config.yaml
tokenizer: "char"
encoder_qk_norm: true
decoder_fused_qkv: true
decoder_connector: "linear"
adamw_lr_other_params: 0.0022
epochs: 37.1
Rows from block 2 of the audio encoder of a small encoder-decoder audio transcriber, named by matrix and row number. Rows with one number within an expert belong to one neuron, the router's apart. Each number is 200 + 40 x the weight over its row's rms, rounded and kept within 0 to 999. All counts start at 0.
Before each expert's rows are labels from the 100 clips, of 14976, where the router gives the expert most weight on average: "loudest band" is the band of the loudest frequency at the time of the peak. Only what is clearly more common there than usual is listed. The data: melodies that start on their tonic, played by one synthesised instrument. In brackets: how many of the 100.
# router: router (encoder.blocks.2.mlp.router.weight, 8x256, trained with AdamW), inputs 64-127
# up: expert up (encoder.blocks.2.mlp.up, 8x128x256), inputs 64-127
# down: expert down (encoder.blocks.2.mlp.down, 8x256x128, transposed), outputs 64-127

# expert 4
loudest band: 250 to 500 Hz (83)
router.4,244,218,222,206,284,228,223,154,199,169,185,256,205,201,201,186,222,148,153,136,246,145,216,133,240,181,175,133,184,229,157,202,248,179,238,175,233,205,287,175,209,165,204,186,186,220,213,148,221,231,153,227,229,159,158,199,194,249,162,197,155,204,227,219
up.0,170,153,197,215,148,177,197,246,201,172,243,190,201,182,267,230,238,180,233,226,204,180,212,297,224,251,249,207,173,162,227,225,198,224,227,224,137,198,179,189,203,128,204,249,183,218,235,277,166,279,150,205,237,182,229,144,252,158,240,195,159,270,168,255
down.0,161,257,154,173,280,203,247,203,219,225,202,194,210,160,213,205,222,182,151,253,149,218,205,158,226,244,172,131,271,174,210,245,200,222,239,238,305,180,192,197,202,161,246,166,245,251,194,148,186,247,204,241,182,163,194,195,267,191,141,198,223,197,257,184
up.1,214,179,268,190,252,214,236,300,196,100,124,207,170,193,214,259,247,173,171,167,189,200,152,254,165,175,91,197,188,169,228,223,205,279,200,236,244,189,246,251,154,223,149,234,153,199,171,197,227,189,247,211,189,128,228,194,128,252,260,214,231,142,163,164
down.1,216,189,187,204,245,172,175,222,136,192,240,227,199,209,233,245,235,201,263,288,168,190,191,226,189,205,218,210,224,181,290,215,175,187,231,184,130,245,175,182,191,241,243,227,239,220,170,161,258,230,241,243,230,237,189,245,188,175,219,208,115,199,167,216
up.2,132,198,188,204,210,172,182,152,256,139,188,224,215,235,186,207,184,170,276,163,209,178,192,169,165,180,124,242,242,219,252,217,201,131,158,188,184,210,110,291,261,154,149,212,223,131,191,214,179,236,134,184,207,196,221,149,181,203,138,217,286,177,147,167
down.2,238,161,201,151,166,165,175,184,202,194,226,251,193,205,236,237,273,143,226,203,187,150,238,204,249,182,255,165,182,229,190,190,146,272,133,181,210,225,192,147,155,215,199,185,179,249,194,172,243,127,218,132,206,166,210,179,181,212,178,173,203,194,174,249
up.3,151,114,142,228,165,241,196,229,172,168,221,231,190,176,221,220,197,170,195,227,146,196,254,159,248,175,234,263,156,209,227,290,250,246,190,169,182,174,180,223,235,177,193,225,190,171,172,194,168,199,223,162,179,161,208,179,194,176,208,232,112,189,245,198
down.3,211,168,209,188,197,280,193,227,189,236,145,232,192,253,212,227,236,166,163,219,199,120,293,260,230,161,233,155,204,115,218,269,218,148,182,155,148,258,175,227,185,154,233,164,213,240,182,184,188,157,198,125,207,161,174,145,152,186,169,170,236,157,242,148
up.4,259,181,187,205,165,241,199,211,253,209,199,190,237,266,201,201,228,246,235,172,231,205,198,120,174,216,189,226,274,160,186,182,170,229,207,270,151,188,210,228,208,176,196,212,212,143,177,206,212,250,196,143,191,157,353,207,201,173,246,207,330,156,174,186
down.4,185,150,140,196,194,216,137,166,245,215,216,129,204,218,146,242,213,160,183,165,126,238,209,197,236,222,215,152,189,177,209,143,216,284,151,143,153,185,190,222,218,177,264,221,180,207,209,109,233,154,127,195,215,205,153,261,234,190,158,260,132,165,160,277
up.5,206,182,173,230,166,135,158,123,196,260,219,225,206,286,231,239,116,139,221,187,170,174,234,244,233,220,254,188,239,208,213,249,180,170,170,213,226,179,209,195,249,227,200,150,192,287,161,204,120,172,218,159,217,231,156,198,177,224,215,198,193,124,214,233
down.5,232,205,211,217,201,196,135,233,242,221,218,240,251,201,165,188,222,147,203,206,175,191,294,145,192,204,194,273,163,220,150,282,189,155,240,152,230,288,222,143,230,174,221,265,176,203,209,151,195,297,119,247,263,277,187,228,147,250,178,124,181,170,180,173
up.6,117,186,204,204,127,275,195,197,218,185,177,158,183,215,163,203,217,226,176,241,181,213,183,245,181,181,159,239,216,204,197,151,146,148,251,136,150,196,185,244,183,172,175,172,238,198,254,291,211,126,202,205,255,130,148,190,153,292,178,212,159,243,207,222
down.6,170,193,221,220,229,178,175,243,151,220,191,191,186,179,108,153,210,199,306,159,211,183,208,283,179,140,194,100,177,171,276,245,148,174,215,225,209,166,264,177,202,221,236,177,136,187,181,220,200,215,261,221,153,172,175,245,228,227,164,169,153,189,283,147
up.7,123,221,278,214,214,180,210,205,289,279,160,225,290,193,251,188,129,163,241,187,173,193,186,294,205,178,256,281,226,176,237,204,168,188,214,159,175,223,142,257,256,154,217,147,182,193,244,197,238,205,203,238,202,133,205,253,191,241,241,231,180,203,169,195
down.7,119,214,248,180,172,242,175,151,258,206,191,182,207,236,180,148,196,207,266,136,231,215,222,202,205,245,198,193,181,222,228,185,207,210,247,120,225,195,205,202,161,186,257,144,165,172,230,205,164,221,221,301,155,245,175,203,169,181,254,215,180,128,289,236
up.8,173,116,267,156,145,173,164,252,159,231,205,252,191,128,176,172,189,157,246,189,220,198,211,243,238,210,325,238,216,182,230,227,167,204,197,145,292,221,156,296,141,213,219,246,230,170,118,170,216,227,174,233,160,172,190,199,212,195,202,209,194,140,189,256
down.8,218,247,227,204,170,249,172,202,129,231,146,198,217,241,199,282,244,203,268,213,155,175,208,194,247,92,229,162,189,263,215,272,156,262,218,193,207,193,126,220,205,185,238,177,169,227,146,205,148,228,189,211,146,164,200,190,254,136,170,216,144,111,255,193
up.9,254,173,158,211,166,162,171,235,166,190,206,182,256,283,229,236,133,201,111,233,213,212,216,220,216,172,254,202,177,221,152,215,142,152,205,219,291,223,194,163,273,132,184,222,166,264,243,187,193,251,187,240,165,296,199,182,289,193,164,224,285,260,205,185
down.9,163,236,211,203,180,257,189,183,140,254,230,187,229,216,243,180,192,183,193,164,216,188,227,227,250,211,177,240,169,157,213,128,202,170,189,194,210,191,134,185,229,194,231,221,216,158,186,198,198,231,207,213,265,204,153,170,214,221,228,132,255,158,249,154
up.10,157,232,173,183,158,175,149,147,200,250,229,239,229,240,218,249,248,197,254,218,158,254,175,177,147,220,233,98,147,184,165,236,211,233,204,178,133,212,191,223,191,213,192,207,186,207,244,165,213,256,270,163,200,164,273,193,225,200,182,229,162,156,217,181
down.10,172,198,130,186,218,287,229,152,251,102,214,124,140,259,177,173,208,149,219,235,174,144,194,213,141,243,242,168,282,223,125,171,184,191,174,133,209,208,262,122,168,154,163,170,168,158,224,111,198,229,144,213,257,220,229,249,148,262,214,135,110,231,207,266
up.11,195,242,193,190,143,128,188,228,224,129,266,223,213,161,153,205,262,236,166,199,156,205,218,212,164,218,141,183,184,243,162,228,201,210,199,198,179,191,271,180,213,133,203,236,236,201,200,219,164,213,192,265,212,222,196,170,243,181,144,216,177,189,210,213
down.11,190,179,192,157,251,276,228,168,130,239,249,272,218,179,186,214,155,178,237,178,187,163,185,187,222,265,132,217,235,226,262,172,184,173,212,183,219,213,224,265,263,178,218,170,257,162,266,150,136,174,243,209,227,191,224,128,201,216,219,200,146,247,189,207

# expert 1
loudest band: 1000 to 2000 Hz (46)
router.1,224,239,301,193,205,221,250,222,171,117,166,216,224,251,189,122,172,243,167,151,265,225,248,207,232,245,165,200,236,215,251,197,290,194,224,169,251,178,221,232,201,231,259,215,219,224,212,192,138,204,135,181,169,133,174,137,181,209,226,190,159,158,203,276
up.0,141,187,223,231,243,166,123,198,177,171,209,162,263,254,208,206,148,212,276,191,196,226,188,216,320,186,241,211,112,177,218,176,250,162,170,181,175,206,187,195,243,116,202,273,216,184,229,269,126,131,147,161,194,179,210,178,203,192,273,196,215,233,228,198
down.0,139,199,206,196,180,278,141,216,246,184,201,282,190,125,165,186,215,118,138,229,234,308,151,281,174,162,151,152,225,242,171,307,258,221,262,195,163,208,189,207,171,227,157,199,207,261,202,211,152,183,209,181,209,184,174,177,157,190,175,189,183,234,203,190
up.1,182,230,199,188,183,161,233,166,207,183,209,173,134,134,280,192,196,227,214,244,243,263,217,264,208,202,196,210,222,163,194,224,252,299,244,252,184,223,221,238,126,184,187,214,207,129,179,224,172,179,216,209,183,182,243,196,183,174,219,213,182,256,216,106
down.1,196,171,215,172,257,232,133,186,161,166,203,151,220,172,189,122,171,203,160,166,126,244,121,183,243,225,228,194,159,200,222,247,189,154,196,124,165,242,276,189,240,218,183,184,99,220,178,142,176,304,252,145,226,153,207,211,198,252,262,271,148,167,305,125
up.2,183,216,286,212,176,243,195,256,162,171,239,215,245,197,217,198,184,282,213,233,202,220,220,182,267,229,252,139,292,198,229,226,177,254,222,128,210,211,131,277,99,234,185,134,217,214,246,184,216,194,183,206,232,214,244,195,241,176,102,243,186,179,268,217
down.2,247,255,115,187,232,157,219,248,170,278,212,246,123,162,213,189,156,198,188,263,291,195,222,279,298,125,255,265,202,213,209,182,240,223,135,215,189,154,215,169,146,216,232,305,128,141,213,224,105,242,237,224,177,259,127,196,232,285,240,144,157,279,229,168
up.3,124,220,267,167,239,191,180,194,228,229,231,184,216,218,213,203,263,133,222,256,218,242,182,220,111,171,267,117,241,157,250,175,245,199,217,200,144,182,223,206,168,211,167,238,168,189,119,206,148,207,202,202,220,222,171,245,215,160,272,204,130,249,271,188
down.3,180,168,155,178,101,272,238,248,209,301,216,200,174,202,205,189,170,152,192,190,207,179,219,200,211,197,223,213,207,198,156,199,198,280,239,215,141,157,202,253,113,180,222,238,170,157,224,175,218,212,241,183,229,242,179,210,168,189,174,107,150,194,248,157
up.4,268,227,305,268,119,276,226,224,221,210,197,165,250,155,206,216,280,213,186,157,183,237,241,255,220,210,165,178,175,146,201,242,120,239,234,175,231,182,188,242,171,212,155,192,221,167,268,249,217,199,249,187,215,192,199,247,175,152,197,238,217,170,203,199
down.4,170,166,181,165,176,229,223,163,248,127,111,206,231,310,156,96,229,214,201,205,210,168,291,210,172,236,224,202,152,196,85,255,265,231,203,171,189,155,190,197,205,234,175,209,255,104,212,198,198,208,200,166,141,105,205,199,217,182,267,190,211,243,183,208
up.5,232,210,247,202,167,251,243,161,134,188,161,225,173,196,187,241,165,131,201,199,176,241,200,232,218,213,182,197,242,203,209,187,248,188,223,224,222,186,211,283,259,237,207,174,184,187,249,225,96,224,197,193,175,195,226,172,187,278,249,211,205,143,161,315
down.5,254,186,181,139,269,214,295,246,146,218,249,226,219,241,236,249,87,225,155,174,277,225,220,135,114,191,217,228,167,247,186,179,196,229,227,178,196,175,218,133,235,238,151,178,234,194,157,128,222,162,191,217,131,139,192,215,185,182,202,190,211,182,139,272
up.6,268,181,111,218,194,240,276,187,196,197,182,216,231,165,211,143,217,220,198,178,147,197,225,224,213,233,171,231,176,269,208,130,182,224,189,259,239,187,291,151,188,212,182,207,193,185,259,206,281,224,129,131,239,224,198,277,206,206,169,222,171,200,165,261
down.6,233,149,218,241,240,192,199,158,195,219,185,144,141,145,205,228,182,183,162,244,228,206,169,268,181,299,135,173,142,176,223,192,250,271,245,162,160,179,131,176,180,184,255,178,162,179,181,279,177,288,125,198,250,178,249,214,164,204,192,249,123,191,169,124
up.7,248,295,109,216,180,227,203,196,183,186,173,279,236,195,131,208,216,206,95,226,208,189,188,165,225,167,249,164,283,206,209,217,199,171,169,176,213,179,269,190,212,251,203,310,223,190,180,227,212,218,175,209,223,139,204,208,155,309,237,190,223,226,164,205
down.7,144,189,166,253,238,199,216,231,187,321,256,219,134,233,210,164,202,175,258,190,229,218,186,192,133,164,156,118,218,204,178,231,162,235,120,214,179,210,152,179,255,130,192,181,162,173,291,246,166,217,194,204,210,193,227,197,228,190,191,189,165,215,229,159
up.8,158,128,225,163,200,153,224,156,145,206,191,213,217,141,171,158,248,230,143,273,203,219,206,185,142,216,270,196,172,253,225,240,224,195,138,202,71,197,201,264,247,253,226,196,156,274,255,238,209,202,289,192,264,255,206,200,146,198,198,240,192,177,264,250
down.8,219,226,173,201,198,185,204,206,68,245,184,137,234,121,179,194,111,220,172,226,200,118,184,201,164,210,162,234,214,140,123,188,265,249,244,206,180,245,207,204,151,206,223,201,193,258,129,176,160,205,188,233,204,251,125,242,218,172,285,166,154,216,223,205
up.9,168,262,123,279,185,172,288,210,166,179,135,163,153,195,258,240,212,195,182,246,89,194,205,244,183,296,194,186,194,284,187,190,148,186,147,224,214,164,237,193,245,230,114,190,210,189,182,216,242,234,127,161,183,226,273,147,188,203,245,209,204,172,267,220
down.9,167,130,187,278,202,238,185,163,248,145,199,300,155,223,175,217,127,170,154,222,177,207,167,243,216,200,175,195,190,215,201,170,172,226,187,180,204,244,215,250,164,231,203,233,253,161,248,205,161,291,288,162,174,181,220,213,218,259,222,308,172,149,256,188
up.10,265,245,194,216,191,271,210,154,126,101,166,166,190,196,187,237,240,117,185,155,211,189,188,147,184,191,200,281,210,150,178,201,198,196,226,173,166,206,255,233,148,141,208,162,137,185,105,244,251,190,210,181,202,225,269,183,203,272,213,185,240,193,171,195
down.10,154,181,172,233,180,176,216,195,214,218,204,185,180,270,165,202,264,222,163,162,203,198,218,204,267,137,126,149,162,199,175,218,139,258,240,223,175,210,245,168,214,213,200,211,253,255,243,223,216,271,221,214,214,246,121,189,128,209,205,245,232,246,200,212
up.11,118,172,265,233,199,180,211,212,139,153,197,122,223,200,151,217,200,226,166,168,224,147,174,185,224,215,225,315,146,194,209,198,178,271,244,195,179,198,224,184,172,209,206,198,198,161,200,273,165,196,237,235,167,253,192,219,278,135,172,179,284,186,178,191
down.11,207,257,224,156,170,163,190,242,170,218,184,229,118,205,178,207,215,212,278,241,182,207,282,193,130,213,181,179,206,198,261,273,199,170,138,147,217,153,177,257,121,150,195,154,216,171,250,155,245,216,181,207,230,181,142,158,173,266,200,120,188,322,142,272

# expert 2
loudest band: 500 to 1000 Hz (86)
router.2,216,218,192,201,208,208,220,228,221,181,215,250,215,170,191,134,204,231,179,148,221,124,194,186,193,178,208,154,216,280,264,212,200,207,241,171,211,246,225,208,178,201,248,170,279,171,217,227,174,171,235,178,236,247,173,245,225,233,216,199,304,226,204,128
up.0,243,197,205,205,153,199,237,199,216,237,176,180,207,185,200,274,196,148,239,222,176,218,207,196,139,241,175,147,210,235,233,149,271,283,209,240,206,183,151,205,192,197,204,235,152,201,193,152,108,211,177,173,220,253,173,195,149,213,195,206,260,178,178,239
down.0,135,152,199,177,194,120,295,216,227,177,218,170,176,207,282,189,174,252,191,217,205,235,191,239,234,229,218,187,182,233,234,199,145,204,215,240,221,171,193,221,142,185,219,216,209,223,152,221,199,199,188,203,155,244,108,181,175,213,239,215,173,215,204,216
up.1,185,209,235,191,197,158,234,138,175,194,208,178,123,113,173,167,154,237,183,177,132,248,176,173,134,204,236,263,207,215,234,194,174,182,150,151,211,202,191,202,182,182,118,275,184,168,217,237,234,160,167,277,220,155,255,230,183,228,202,189,204,221,222,234
down.1,188,221,167,172,173,171,234,205,142,196,216,177,240,243,80,184,229,166,182,230,241,147,141,161,175,203,167,213,232,221,271,240,249,232,214,224,258,206,132,178,232,237,193,151,136,213,200,228,129,187,214,193,222,163,199,265,191,287,208,170,205,170,259,198
up.2,180,274,255,216,227,150,228,231,188,179,185,235,232,255,175,228,232,215,213,139,241,145,171,119,239,181,206,211,231,240,169,234,172,245,219,223,241,214,140,211,226,92,165,192,184,218,287,190,225,250,241,184,235,210,231,210,192,190,156,201,229,218,239,116
down.2,214,220,128,100,252,224,228,213,187,189,218,203,238,102,207,212,184,149,169,173,151,287,165,170,188,196,178,219,152,247,162,204,204,147,163,162,165,198,156,280,175,193,135,147,138,171,226,205,242,177,221,254,210,142,222,223,242,243,152,199,184,195,231,257
up.3,207,334,216,221,164,153,268,201,113,243,249,234,135,220,151,232,172,223,199,186,196,211,187,257,155,165,199,176,221,183,189,300,198,161,222,239,127,219,222,207,182,158,206,240,220,225,192,160,183,156,191,266,158,232,203,211,245,213,158,190,194,208,197,274
down.3,204,108,199,143,175,160,223,130,220,194,194,218,205,233,138,211,207,177,160,219,151,223,212,143,263,315,149,159,211,233,188,175,169,190,138,234,198,208,219,278,175,227,246,219,185,203,225,173,210,111,213,196,237,165,171,140,222,211,150,203,212,141,200,154
up.4,225,251,192,177,188,160,173,279,269,256,209,239,211,150,191,203,179,219,198,219,191,221,163,212,267,161,172,196,177,131,207,119,117,198,207,262,229,201,220,160,170,213,221,202,209,232,187,207,221,285,215,199,214,203,315,194,181,174,205,232,226,259,196,170
down.4,206,197,152,189,228,235,311,227,213,117,163,218,220,110,143,129,246,246,240,193,195,218,123,172,238,295,187,177,251,202,241,240,213,125,186,211,199,173,203,263,217,184,130,214,166,202,198,182,170,231,261,187,149,215,192,138,248,225,165,217,244,213,236,173
up.5,206,188,211,195,195,145,156,236,155,228,231,175,208,139,183,247,222,162,227,161,129,215,183,133,207,181,229,145,149,142,244,163,185,183,185,254,190,204,246,227,212,276,180,141,189,159,213,279,235,179,191,207,236,172,228,294,132,237,276,162,202,203,145,224
down.5,223,288,174,153,218,199,259,182,199,88,166,221,188,174,255,204,198,207,206,222,200,167,168,228,202,222,168,212,246,197,215,173,173,183,217,203,164,231,161,216,189,195,166,137,127,117,254,188,258,158,239,219,170,248,230,228,227,228,166,203,248,204,214,216
up.6,196,264,192,193,207,129,187,224,165,183,131,140,123,214,205,241,230,276,222,169,189,254,208,224,273,201,229,241,236,212,205,291,208,195,188,168,219,196,213,172,191,263,207,211,224,205,154,224,194,207,204,141,170,200,224,174,200,212,160,169,150,285,162,143
down.6,193,92,148,136,224,189,208,277,198,210,183,201,147,181,140,194,230,186,173,221,224,226,204,166,211,200,244,127,192,163,143,159,193,241,240,208,235,248,250,230,207,230,260,174,176,190,181,169,273,157,228,158,139,191,168,174,185,211,142,279,104,246,201,206
up.7,210,136,237,197,166,210,265,188,209,129,166,198,165,171,222,181,178,204,168,154,184,231,230,166,234,210,210,219,246,247,237,225,150,232,209,198,131,215,141,235,226,147,188,198,242,93,98,252,239,177,251,214,173,150,208,221,230,213,223,202,144,285,129,167
down.7,167,229,212,226,168,235,242,125,130,200,161,212,186,128,160,196,189,180,201,219,219,190,192,237,227,150,224,256,211,149,228,241,211,194,198,222,210,172,119,223,218,182,255,133,200,239,235,225,141,224,225,202,169,187,273,208,149,256,102,149,209,197,180,202
up.8,173,124,224,173,158,259,195,291,182,186,266,191,201,184,208,200,181,168,156,150,198,195,210,289,195,225,284,236,139,210,227,174,237,189,191,174,230,166,124,182,214,183,234,240,203,173,312,180,228,195,205,208,164,227,178,272,249,238,286,226,254,215,192,249
down.8,226,177,178,254,198,249,208,165,134,176,152,225,186,161,230,169,142,169,214,217,205,161,208,149,174,260,242,206,263,198,227,247,167,215,185,201,214,187,188,235,160,194,227,234,192,215,224,203,168,188,165,88,204,223,225,238,284,213,119,134,132,166,216,263
up.9,210,215,241,185,244,132,216,206,158,182,256,197,210,222,219,125,224,226,215,208,206,205,173,160,230,199,182,248,202,184,191,217,157,179,162,202,276,176,144,223,122,179,222,292,255,162,254,230,237,233,180,141,162,138,195,193,188,244,230,259,201,120,191,280
down.9,192,149,193,149,239,185,200,183,201,202,239,222,211,210,162,238,189,218,236,201,211,254,222,237,197,112,158,163,203,200,207,176,265,238,233,271,129,256,223,128,192,185,227,231,133,175,149,191,200,173,202,237,242,203,247,238,206,213,136,241,185,256,208,204
up.10,278,124,141,218,199,219,167,116,176,193,204,166,147,195,212,165,193,192,180,168,267,174,164,139,214,154,254,203,250,185,234,215,167,251,214,219,226,225,194,220,208,197,228,260,170,129,183,142,192,250,175,219,180,227,201,266,300,278,256,186,253,166,224,178
down.10,248,198,161,140,193,150,174,207,194,266,295,237,200,232,149,275,221,241,101,194,192,139,141,152,216,239,231,188,209,190,167,201,175,191,206,191,203,185,225,148,249,191,235,202,231,199,215,223,163,153,226,252,163,262,288,225,237,179,219,249,148,250,249,228
up.11,190,193,158,279,115,207,229,145,219,175,261,246,142,185,203,163,217,291,193,243,188,229,175,216,256,168,210,178,269,172,167,223,210,198,189,181,230,217,218,189,201,150,196,216,246,146,81,238,230,248,231,201,183,210,181,176,189,189,205,176,266,204,195,252
down.11,215,120,181,146,150,150,233,209,240,288,207,212,204,213,237,222,194,156,177,246,226,157,207,207,284,254,227,158,204,124,161,120,177,188,213,153,185,262,125,161,214,187,216,205,157,155,142,100,238,169,216,179,162,142,165,123,166,226,177,211,150,169,211,151

# expert 3
loudest band: 250 to 500 Hz (60)
router.3,181,254,200,186,222,223,245,216,198,209,226,242,184,247,164,191,228,190,180,136,221,157,179,126,244,214,102,154,189,203,179,181,232,160,215,154,166,208,208,151,183,153,237,218,252,154,215,188,156,172,258,250,175,198,181,187,169,232,137,194,157,154,243,190
up.0,197,132,204,185,177,250,186,125,198,208,105,179,201,138,255,141,202,209,203,265,244,149,183,257,211,180,148,259,198,146,168,167,288,242,229,190,167,196,135,184,236,195,204,205,191,279,183,288,232,222,206,218,153,217,141,248,243,108,223,180,141,159,212,194
down.0,255,148,205,231,212,130,153,186,268,215,276,235,191,208,235,204,241,205,173,201,262,191,102,238,223,239,241,182,202,144,210,225,223,203,239,201,182,203,110,229,222,108,228,227,179,212,205,209,155,271,228,211,202,125,203,158,157,224,234,128,166,187,192,174
up.1,222,279,173,185,170,129,212,175,221,216,253,145,163,131,213,251,223,249,200,175,211,182,219,219,177,199,220,263,187,145,241,216,258,239,172,235,256,178,203,200,190,225,146,171,201,233,238,238,201,169,220,200,188,238,256,229,139,214,207,216,192,259,188,195
down.1,214,179,268,230,212,310,193,213,245,161,209,272,176,167,228,208,198,278,274,208,244,127,176,243,242,179,183,232,230,183,230,205,206,221,186,209,199,167,258,195,221,230,260,139,188,189,200,223,158,217,145,151,232,199,226,214,219,162,218,236,268,236,263,223
up.2,207,144,213,154,192,258,124,185,211,215,244,225,146,335,171,202,152,187,155,144,250,236,214,170,225,202,256,271,215,176,210,207,221,176,181,135,199,198,196,245,250,214,155,214,181,166,148,158,257,231,162,224,171,216,285,180,191,191,192,242,257,116,244,255
down.2,170,193,192,201,203,227,229,219,174,222,164,154,192,203,196,214,168,221,261,224,262,218,190,176,189,226,162,146,194,206,176,149,209,187,163,173,208,254,216,145,203,118,174,162,227,265,185,242,182,180,180,162,204,187,175,145,237,274,206,212,222,178,137,216
up.3,190,243,188,161,170,126,199,202,157,269,192,148,231,141,184,256,261,253,265,172,204,187,180,143,156,150,227,291,138,158,182,187,187,134,208,278,74,193,188,210,186,159,152,232,217,159,196,279,174,167,240,247,133,227,160,187,205,278,280,224,242,265,207,262
down.3,202,231,220,207,224,253,128,170,218,118,189,301,178,186,211,191,129,178,213,175,173,154,241,158,157,190,211,234,207,232,184,266,195,286,204,188,220,255,161,188,169,204,223,180,145,296,177,267,190,174,226,243,199,213,207,169,210,156,147,215,154,202,232,165
up.4,165,205,240,222,278,168,183,133,156,180,151,183,210,197,207,194,193,201,225,229,162,208,189,189,240,204,209,239,143,168,162,162,210,156,200,131,140,202,181,198,194,266,196,224,145,321,265,258,202,189,182,192,239,252,250,198,174,265,220,219,118,201,146,241
down.4,175,260,223,192,219,166,241,266,188,176,146,279,141,228,188,210,242,228,230,159,192,153,244,200,245,211,182,254,183,176,134,235,230,196,141,204,187,202,233,126,203,115,191,187,181,158,220,190,228,165,103,246,249,249,211,209,204,200,149,218,193,209,249,115
up.5,135,132,159,155,167,207,179,174,235,199,198,240,197,210,184,188,218,199,247,242,186,172,227,177,176,227,194,249,184,169,214,150,167,286,241,215,162,202,183,240,182,189,237,211,201,179,188,188,143,200,197,199,221,182,215,162,292,145,200,207,245,333,196,233
down.5,241,212,164,225,156,180,163,188,196,188,187,202,108,211,227,213,161,253,206,150,175,228,219,226,169,120,211,166,208,239,236,233,182,228,202,204,196,247,226,203,114,236,170,181,233,189,163,230,183,294,132,142,208,261,160,257,130,202,167,157,224,279,190,188
up.6,193,241,175,117,205,152,144,111,203,251,215,133,157,189,140,178,187,254,226,165,231,180,168,239,270,190,284,191,238,255,239,289,217,251,220,250,219,194,223,195,163,293,279,148,239,241,137,213,182,246,191,244,165,165,139,163,181,132,191,180,226,242,162,199
down.6,198,241,208,196,179,197,185,168,237,124,239,202,182,239,215,170,138,232,160,236,123,212,199,263,250,228,213,185,144,201,222,209,146,151,203,160,108,145,158,259,250,233,238,203,152,218,230,268,155,186,168,197,185,182,194,232,261,230,238,229,213,212,236,173
up.7,208,189,143,203,217,131,198,217,187,237,183,164,183,254,107,209,210,172,227,161,202,253,178,111,206,184,213,195,179,168,209,246,176,179,202,130,162,228,175,154,212,206,150,206,237,209,204,163,202,226,192,241,309,310,274,178,148,205,191,194,251,160,206,229
down.7,209,273,205,189,255,245,229,231,138,279,231,234,186,187,205,262,213,243,238,237,172,198,227,219,241,212,204,225,220,231,184,212,289,121,260,206,173,203,207,162,204,225,183,158,189,173,208,149,220,219,246,227,157,127,206,166,168,191,181,286,220,173,179,207
up.8,186,326,204,242,148,208,149,216,186,150,132,205,237,210,182,187,233,251,247,219,189,200,184,221,200,191,209,192,142,216,195,211,275,177,173,275,201,200,167,256,244,148,126,319,271,122,221,145,165,244,190,146,184,230,285,172,221,193,176,180,160,154,162,217
down.8,122,185,157,196,188,167,199,175,197,178,248,254,248,233,213,159,91,224,164,209,141,171,263,174,148,263,217,166,197,259,228,239,213,174,204,146,165,197,148,248,100,236,238,177,173,230,151,165,199,143,211,185,176,205,260,148,235,105,167,221,194,232,261,118
up.9,177,247,172,209,223,131,213,212,201,208,303,160,231,254,214,203,180,215,181,188,182,240,161,185,224,187,198,168,196,157,220,165,220,157,176,271,216,195,235,199,184,180,190,173,150,165,242,171,200,229,220,156,217,187,202,208,179,128,260,193,180,254,238,103
down.9,166,117,231,250,234,211,195,238,218,168,245,239,158,177,208,221,239,233,196,238,284,197,239,233,246,232,211,180,151,166,241,272,160,232,187,137,202,213,104,168,156,202,224,193,211,192,116,209,207,220,224,239,141,186,216,208,220,223,198,174,232,126,176,220
up.10,209,160,137,138,137,157,234,222,145,210,251,144,154,207,194,217,274,153,186,198,266,231,218,242,102,225,220,156,169,186,180,169,205,289,218,195,224,217,225,130,174,217,244,142,239,185,286,257,198,247,226,155,248,189,210,261,150,269,194,202,218,160,195,160
down.10,188,254,230,183,239,170,208,185,175,214,213,210,181,171,213,143,240,199,187,257,194,256,224,191,165,151,191,193,225,165,252,159,183,255,294,175,266,149,224,237,217,182,131,142,221,261,164,189,164,233,219,207,195,235,203,246,302,185,194,186,212,257,180,247
up.11,168,227,152,191,216,183,247,105,189,232,183,209,286,184,215,203,211,184,207,166,184,219,194,213,167,200,169,225,101,187,206,183,263,247,172,226,260,179,235,235,182,309,167,170,207,210,210,153,228,237,161,196,223,203,289,205,186,213,168,216,147,191,177,234
down.11,221,223,217,245,157,225,98,203,179,206,211,172,219,198,185,211,216,171,143,209,233,182,89,220,202,306,237,239,164,166,245,229,224,255,185,135,255,240,151,183,236,144,267,219,208,197,130,207,226,204,217,275,229,314,178,211,209,220,265,166,168,226,213,118